Weights of a small contrastive audio-text model: encoder arch vit, text encoder width 128.
Rows from block 3 of the audio encoder of a small contrastive audio-text model, named by matrix and row number. Rows with one number belong to one neuron. Each number is 500 + 50 x the weight over its row's rms, rounded and kept within 0 to 999. All counts start at 0. Numbers have three digits each.
After each neuron's rows are labels from the 100 clips, of 14848, where the neuron reaches its highest value: "band" is the frequency band that holds the peak; "responds to" is what is common among them. Only what is clearly more common there than usual is listed. The data: notes from a synthesiser with random patches. In brackets: how many of the 100, against the usual share in percent.
# fc1: MLP up (encoder.blocks.3.mlp.fc1.weight, 1024x256), inputs 0-85
# fc2: MLP down (encoder.blocks.3.mlp.fc2.weight, 256x1024, transposed), outputs 0-85

fc1.246:524478514426495452454527524683505474533537503314476574523503397489632435406594535478405471484525500525557416513590539541516535586437455527492539571534520435510458364502509458504451481562427543479484467522566387487501473546581514493470525539521486432563540482
fc2.246:459448561549555520524520419527455574518494494500531559581460450606478518553492455551476500555492492434547549489472561507462442527430479555445510449476469590571487485497543542540528467500514566379487516508461561475540520511472537505448387545486473442514465541
band: 4000 to 8000 Hz (53 vs 25)
responds to: noise (88 vs 10.2); tremolo (57 vs 24.8)

fc1.308:542516562525521421549436513463476509443472582497590475456527502506414423476499484398518484466497527440494609567405467529520488523437422547536500444434511443424511457476604436419478512462508543472492575543453498515456561505492539498522633448452526486510440575
fc2.308:480462500519606520436562517512531553459505514477468482379493450518484469542508502528443473510381470577520400425504590558545528525520556496540494496342534456495531500455491506578510496446464548527502489545495555456543447514434492511426593497482540559470547447
band: 250 to 500 Hz (95 vs 25)
responds to: pitch class: D (46 vs 6.6); pitch class: D# (31 vs 6.8)

fc1.619:539469499443542479522564484599410517484458464408498532533491453451641494436554589540456465466507513535541482468529485504530513555445453488492437476511504431479468424514444430486463411595470527473432439572523498415469486554593512508497495564459480430580487548
fc2.619:554502558539506613602513399482404617501439490506535567520467487485531555508533471513501577538469536333508512558456530456464487521471504655473506451467454547490456463510488546520534427564601573423524466495485489503455536501485516417446396568488570505501454551
band: 250 to 500 Hz (63 vs 25)
responds to: drive (78 vs 25.7); bass register (66 vs 22.4)

fc1.347:535458480493460499539526488569498522553474509439561581496509383456611479458555571525451472478538545461536437555545432476531514552438463469505404514474612398480394417591514455463501453520512509521472454596591451501447481514561512476622472582460471460619511543
fc2.347:454443530564558585529534414419440663444526496443516535578484485527503573545478476488416586547377577441510558457498527510486527546470519559451523470401511517522461474549474494558564531493542589472477431531522595466534464436497485370485408557540570518390568480
band: 4000 to 8000 Hz (50 vs 25)
responds to: drive (94 vs 25.7); noise (54 vs 10.2)

fc1.97:489485552554488543525483510431484457539467421429574455532507584535401568551447527486486606502521507461548496513544524540528507484511530428384570477514543434462439506520546525568581553508493552459490472473549466527402433507573515458434437435522452455347440469
fc2.97:411438489481545499501513493482409552451517531456507471587408512558503507577464520467516491511475421397518602549476537436484426530426553504367524488488473440482537508457509423413559476509460624484496508464447524417565492439457488447416484477475509483426571521
band: 250 to 500 Hz (78 vs 25)
responds to: drive (59 vs 25.7); gate (52 vs 24.6)

fc1.476:538484442476431549484488522553536509488460442567523483525455603441509582511399546567511481531538442534401508546500430558545483450491493411481531504523528493537498600443458550513470504529467512475423489467520547520552521453475500491567523498478443557467527410
fc2.476:558508524550561516492442526467436530470424505548454439338497550500435402552462561457518441552479553501542454496499500383502604457484545476546446452473480533463472526470563492518503439517517462530464558556542636436599415584490457400413505463473498441428396558
band: 1000 to 2000 Hz (70 vs 25)
responds to: inharmonic FM (28 vs 10.3); pitch class: A# (27 vs 6.6); oscillator: harmonic FM (27 vs 9.9)

fc1.442:464578415462363521528544565478424471517502419554514468630437554476593564465477497561535506473625434453476489541512500485505504506550516551479481501552461532491508582473457579556533472540401530440562458433413417455491537472432526598527458475425500462500534519
fc2.442:383513520566539557466429493418525513455534533471568547471559432567429445564500471429482557517411514446478494541462570546499429557511475532471587469415533403387529523559550498455566564359530525493507503441452546569489468501467504477546529546583550546497557499
band: 1000 to 2000 Hz (61 vs 25)
responds to: triangle (32 vs 9.7); harmonic FM (26 vs 9.9)

fc1.628:578450519507496499579561471462425504453358480536519412426525578442484461439436607530523428445464505503541510509491525463520498455498457476503400443490509466502441532426509400405473433598503537520477504569518524479552582510424481494410478497476511465516378653
fc2.628:438439535578530599473499508480487555512446523439499497456499505505547553564533436504506576466485580416455526498476483453527535411491577519462525507394592540480471505555446579548584560533505454492448407539446448438512470519494529461504431544553543582463545367
band: 1000 to 2000 Hz (70 vs 25)
responds to: inharmonic FM (37 vs 10.3)

fc1.40:525464524502436528535519540478538437488485521540561501506555409526426495518406404486539475569558526481493471576423487496529564531464570469444471449506525502510545602529544548416475523477512489488489575458513565568577558485407546538472479501480461472572484490
fc2.40:478525475558539590493466452430464527473516443503574517542413452545508514514512474511467604539486546376510541576417548520387448554444464472413540521446549462451496571559484491479552432497540559381554480406545524475452518573560545484485401520502509499489565515
band: 1000 to 2000 Hz (55 vs 25)
responds to: pitch class: C# (39 vs 6.4)

fc1.411:462489476484401480507557528516444521503500468430422557590451553444648592461523552566525526448571476553491493490572429471431442455523515506492526612568463552555580409511361476468538472514472562507543411390483375461527541505548514474490447493574497404506604434
fc2.411:409378517561538553570479540489439591440482559490536588524589389481448547637519411454466540455500503423509499562437497543485471536479563582515538435463492488511480469489499547526617548485567611478524469452466534489403506492537544447500428575506537485517581483
band: 1000 to 2000 Hz (68 vs 25)
responds to: bass register (70 vs 22.4); inharmonic FM (48 vs 10.3)

fc1.403:522518529514455538512567518527550474465507548586493560473466566374491536412479427515462464513529487520453480520539422478598569466525519534528564493505571527538472593455467561531474487497491479557408545437501564536526458405424582468516503506502486555489592438
fc2.403:508420512559566526550482420487499580529372505528476545348471530565476419512497517493476472493446568479538474477491551404476521523544581471507430486399470550537480536505549498483506449520565484558439523585573607526593466562516427519391503553530543419450397536
band: 2000 to 4000 Hz (55 vs 25)
responds to: harmonic FM (26 vs 9.9); square (26 vs 10)

fc1.548:537546512453469462535462576526412483523483476524499536653454513474594548498558553518461446471573454519470503492572494555522423552547468605516511551609392542456557480493545392460489418467480543521514467500462509501463575491503559476507501478476519476583463514
fc2.548:454543469537567499551442488491451565474548586509500526536508485457476463513530427413450630579522486417424465576418513475461490495487461592497561448503469497476505511489483520508492585524609583464500544508418553528433407581616469441444454544507534505474494477
band: 4000 to 8000 Hz (53 vs 25)
responds to: bass register (51 vs 22.4); hard sync (29 vs 9.6)

fc1.653:483476533486520494524475618537535449462493540463455371521483638469456521449504518562470494611561417598501552420484437523520475407539520445466541525543417521558582565296505502510436458560448492475508474436551576447462492510502473547454510373476489509395506495
fc2.653:538477531458500528535503478540385518495487540494530642480565371478528454591528534415506445434513464443505453591555483535583488603471551559525480502535526457441467485532468519465567507565441564534489519589456542546442483569534591417564450617495523549678443508
band: 250 to 500 Hz (64 vs 25)
responds to: drive (94 vs 25.7); gate (72 vs 24.6); noise (41 vs 10.2)

fc1.437:570536598473465528555565541653458505415495478482519489512559507460539581405551492541594571515538503545520546475536436499537394363502499454486575495549465495464566468449477523495556448610466486593582406486472453419529548521483512482377447523487512466458495497
fc2.437:535440562601518579586569451465489540496406547490480426415565512430447454566473472468597432493451553467560494503492490486563542446567555458512466435450592554492440522488580490513566524512562492583532506497550517444524502482437469427447440558584515448453449639
band: 4000 to 8000 Hz (56 vs 25)
responds to: pitch class: E (34 vs 6.3)

fc1.420:514521556466469574524516533506499446541565501562546494553548476456474539506523417481546458626629487488408526499551465521565523469513549442468559497545490489481546607534543594509517450501503443578550493363511459476496473452427530507493447491481451539500535497
fc2.420:474528529535525577564463430483463529532448541531529551491418431531551484535465507506472500523431558402553539535514556389407452545497526569408460421422539484473502536574493540445593494577520509425552522493553519553483482535532561462410388627519530476566477540
band: 4000 to 8000 Hz (66 vs 25)
responds to: harmonic FM (31 vs 9.9); pitch class: B (30 vs 6.8)

fc1.257:493466529506540524506549478467564482527477465524477601470534388442481491542512483575480509555520511476510425488461492546543645569515535455438429434477630498554379534537595500571492472467500493502425498471561573477558450438487532463524472561492418427526538477
fc2.257:486457508564529595468515354526501531467523527529521536522477467539464555555510512642493569583441490466493485536492553521483519592444579495433491482430558462597456487540454529540560467521514549427504503476635554563526483581578532434471417528512472381457515477
band: 1000 to 2000 Hz (65 vs 25)
responds to: harmonic FM (34 vs 9.9); pitch class: G# (32 vs 6.6)

fc1.86:575524462417522484519541526595490495467452488493478504511418476433639499472486546474458479443479457533425506484537541536512466485473459564472477504550539486489420460434456423406447474615436486530527400529484475485534501551528549527409543515475525498556432566
fc2.86:466533411505570571511565406535560524581506454491430506477507473666524443582460531556438602516501504435544450510496554428414532522478518449392435610488531559607481522488462502568440427474434531481522510531581576496592453507493480494456420557472464521475471488
band: 1000 to 2000 Hz (53 vs 25)
responds to: pluck (52 vs 25.1); square (32 vs 10); pitch class: G (28 vs 6.4)

fc1.92:560526471486482537521492529480447471497402508452635463524441466526496558539449557433414479540570497494410527522568532513475523477444531386418584509500515374432475559495497453494499465549466538470491468543511512526467498510448484441418426500496496566553473496
fc2.92:480540528538591504544492472510497560506553529371538458533523479563500483515564525375496576456467522470557524504485515458475450492449480449428547512388567440438534450569535484373527503520481575544560515551483453500478491570570461443442520510545556510508489532
band: 250 to 500 Hz (74 vs 25)
responds to: drive (63 vs 25.7); swell (58 vs 25.1); bass register (49 vs 22.4)

fc1.43:509586489486516422464509477578538475448531542520521454545427506588465518507410462451406581433455449418491437552475624484484490465424387475500528511486594416503538448490465538429411485407469549460523579431515528571606572534506597507497522462473381413459465438
fc2.43:559466529437522415487425523539509483492521632569497526429593490472462406477500579471457386583545510540466495513486479505518554551478537488479461540487481541516548535509616423405477452524508505536386597589504589536541527487432511510470601497441504547546466513
band: 250 to 500 Hz (80 vs 25)
responds to: swell (59 vs 25.1)

fc1.217:501427447444493499568550493529488521491478413541500488594468536458591548411516514558451453463495457528564534486462522506509457509530481551455415503524526578591513549463460530476433421590477524453482447518485496415559526430493539617470479541388450496548505577
fc2.217:520535444555586642441471407509548489528539510625526409420501510540466514557389491542552559502449538476467515491514501485538536508518566456498577518479534493497480613493553575593490436493518409550556536497593542409471418527467469480462451512456495429514428521
band: 1000 to 2000 Hz (74 vs 25)
responds to: triangle (40 vs 9.7); square (39 vs 10); pitch class: F (39 vs 6.9); pitch class: F# (37 vs 6.7)

fc1.344:488573439525491414481508503562575475497573501513430511501483427561580538498467438477535544441464501544577440533531641523450455488525416529556558504504477502458526472473460546537478531421496439513542488533467429531477453621559450597529572477426468480542491493
fc2.344:437491470448510534491465466518445519463479530448464480612482566460463506516448495545472513605528434543488483519515512471437502494500507403446564568549563584472566495466475520490552477496521519443566458424537475465523494498485496365421443456589481478439546507
band: 250 to 500 Hz (66 vs 25)
responds to: pluck (82 vs 25.1); bass register (50 vs 22.4)

fc1.470:488421530436548501482480575504515491535546501512448421497539613451424471493476604528526383515517429569455576436487426478535423455544536506508482524577450509524621567345493490467495465608456512479488503488528551455512465489484451498483527372491514508410500550
fc2.470:611488512470511546526531482537375498479496525555593633528500370474575542551542517495485505485520499461461441531544482533586447545500548561488499451518497434459460497543474520468552457562447547489504435555479509511422491536507590456552422634453549565721511462
band: 250 to 500 Hz (67 vs 25)
responds to: drive (97 vs 25.7); gate (64 vs 24.6); text has "register" (45 vs 22.4); noise (31 vs 10.2)

fc1.489:443527515490585383496529530514462519522534497459405401499503613574448469478539513588452540587476436470496453482483531501487574501467449424407467533534539558511514468459479475489460476454482622485474517486517600563620457506468528491439502392537398428406557474
fc2.489:491438495521464537566550422537528609562508587509458607415542439518536390558481494433501510447513482536496515450461465449520384440511531522465448524484475579535568517513485541411555512584470504576541518549470445494519466499554401484484427586555535553567448487
band: 250 to 500 Hz (75 vs 25)
responds to: drive (82 vs 25.7); bass register (49 vs 22.4); noise (31 vs 10.2)

fc1.229:446500482484558440435564526553543489402584487490420438499539559509491500448504471625482568575474463554504473477421465512508566462463503484503464548550514551574479464434473505579440535470474567499495504483528526460601487490511515499518535328556396417409529423
fc2.229:539480534472484495526517459539497571567523601498472583475489443501562369542514538380479490432521445483479543483467440482548341477525529512467463531518445509475594540544501486400529484580460523548567514487507458533504488504557487481477428566536578562645449477
band: 250 to 500 Hz (84 vs 25)
responds to: drive (71 vs 25.7); gate (67 vs 24.6); bass register (61 vs 22.4)

fc1.156:527485451489530392431468536522621437538523557449520493496563523571387490524436489549522466537519466558491458458435542576536464552433406448505505444519462448533519521440546517413443536494499525478434601575547561560542536571562452598519594443490452479473519462
fc2.156:432482490538465575532543520453428529512450408459532505543432510416606491534549523529530518472501518534472492515579494432554471485536488613500511535431516583493530481513420495525540440558459531445526382409512431434526413487505556432462461559492558481494539536
band: 250 to 500 Hz (98 vs 25)
responds to: pitch class: D (36 vs 6.6); pitch class: C# (28 vs 6.4)